config.toml
latent_channels = 16
decoder_dropout = 0.1
merge_dims = false
steps = 12000
Rows from block 8 of the encoder of a small image VAE, named by matrix and row number. Rows with one number belong to one channel. Each number is 128 + 24 x the weight over its row's rms, rounded and kept within 0 to 255. All counts start at 0. Numbers have three digits each.
Before each channel's rows are labels from the 100 images, of 14848, where the channel reaches its highest value: "responds to" is what is common among them. Only what is clearly more common there than usual is listed. The data: abstract colour fields from 500 small random pattern networks. In brackets: how many of the 100, against the usual share in percent.
# convs1: 3x3 conv, stride 2 (encoder.blocks.8.convs.1.weight, 176x176x3x3, each kernel summed), inputs 0-58
# convs2: expand pointwise conv (encoder.blocks.8.convs.2.weight, 176x176x1x1, transposed), outputs 0-58

responds to: mostly green (38 vs 13.3)
convs1.168:159119136153139105109094081126152128104115164117126111109147107123078113123113108156137136051129132162163150176118170165143111133095096135115102135138164093119131095155150122129
convs2.168:127114095136144165123123132093139142087152201123160102100135126094113157107155137130131146097104119156116133145144094119146135122071135121101160123128122135174106126132135106102

responds to: fine detail (45 vs 15.7)
convs1.140:094154098122134155151128166107176107145130118119136151116146136142126169127149140137122097081152128101107137126119126125098120151094140117174161097132119112087140151120106133131
convs2.140:167108113095155107164131150134116128111128094158200063122096161147119109133123153138139128143089172159090159133122100115147128114108113165139130144165143120108130112123152092121

responds to: fine detail (39 vs 15.7)
convs1.112:086133067107133121137116146151137157144118169124170115121149105139135187105152125157143128064124127129085154121123117086113157097125125083141159139142141143118143109116075112109
convs2.112:167105175160099145159104145095152126108156074109123136125110128130139165126091088133141146105171158161125090129104113178139126092187160152116127168139127145152084166162175173116

responds to: fine detail (35 vs 15.7)
convs1.59:165111168153106101092130141149151102107128134125110155117107084149147071127140119144129096169189117145151145147186111163101076114112126135116115111170153164165101116105095091130
convs2.59:124118150113100180168126146116107123123125121087121143081116111138166171165144135127112139087162089134136143089108131081138115088117120112125101128136136172086104142106165114123

responds to: mostly blue (31 vs 13.4)
convs1.91:104109110145149149170109141142134129112123131122111151131146114093131121138119164126136147128024117113104139120147158124147162110138133162078111103105093110093089124147165154131
convs2.91:156146110188126145129121142075098111170138117138111141104122173100161159113147213142136148130132155126172096097157129133132112143162090140151127119141109100153115079140117162124

responds to: mostly red (28 vs 11.8)
convs1.6:097150103191134123103115098104150143085118105146133131095173136098153130086132124156145100130105107117133143141120142115142119137098144115127129099101129106125158100125124171086
convs2.6:135111195182125139132111127056147128117111101100134129118141145080105159171085128106150126095126119125138121163113166126091126107133127099140189166122139109066112148131145135101

responds to: fine detail (34 vs 15.7)
convs1.154:068106094153099122142118159069126117206117119143136125135127146108125146114146141113144159098091164114122139129126169116122123127171125173156144135129131141132140159175112104138
convs2.154:138121160128148172134149110134148167093155140128145118098121170119104101153142089116126124092112173084109124155178128155114144139110157105117115146139108146118134169128120138166

responds to: mostly red (29 vs 11.8)
convs1.120:102090107134135138156098124111114102150144098116127131136121083136124161133128090185127128086117132141129140116134103126134127102168124077143103132107135104148104177117077149157
convs2.120:130146132116109078168104174136139144140132117142165098126124074136145141113099122115126146176147141158159139124137114141152154106124141107089127127136140121175138112178161120136

responds to: fine detail (53 vs 15.7)
convs1.62:111168131097116155078152147106109163157153143114169153150106112110141101125130072113116161167140144128138113113136154138114125125121112100110105140126149199132111124103155119125
convs2.62:141170110150084130105112125104109126117129119115132113075135129148114116145114107132120114115160115107096155133135165109117129165094129138166128105118127172118132132121082094088

responds to: mostly blue (32 vs 13.4)
convs1.143:158155154121194093191147104139099113091158109173090141118115129139158152116126154103135138153103098119119104131128215139099138107128126117131131140122115101158137110132049119095
convs2.143:151137139137130139136128098141150160144155147184106134123129146139129112160136179135147192120124102144132138133112127136104167125172078149099109119137108119136120102144128126139

responds to: mostly green (32 vs 13.3)
convs1.105:156156221148145120113084125141132119108112121152136138086129108158160103180105166129148155114161230137116150103139107135130135146087138151151146131131111138152137104109104135124
convs2.105:112110147135140109122143142103091093171122146124130113129131076140113146122138117112139141135110119116111139126124086132134078132155143090210135119143116109114093134133129115133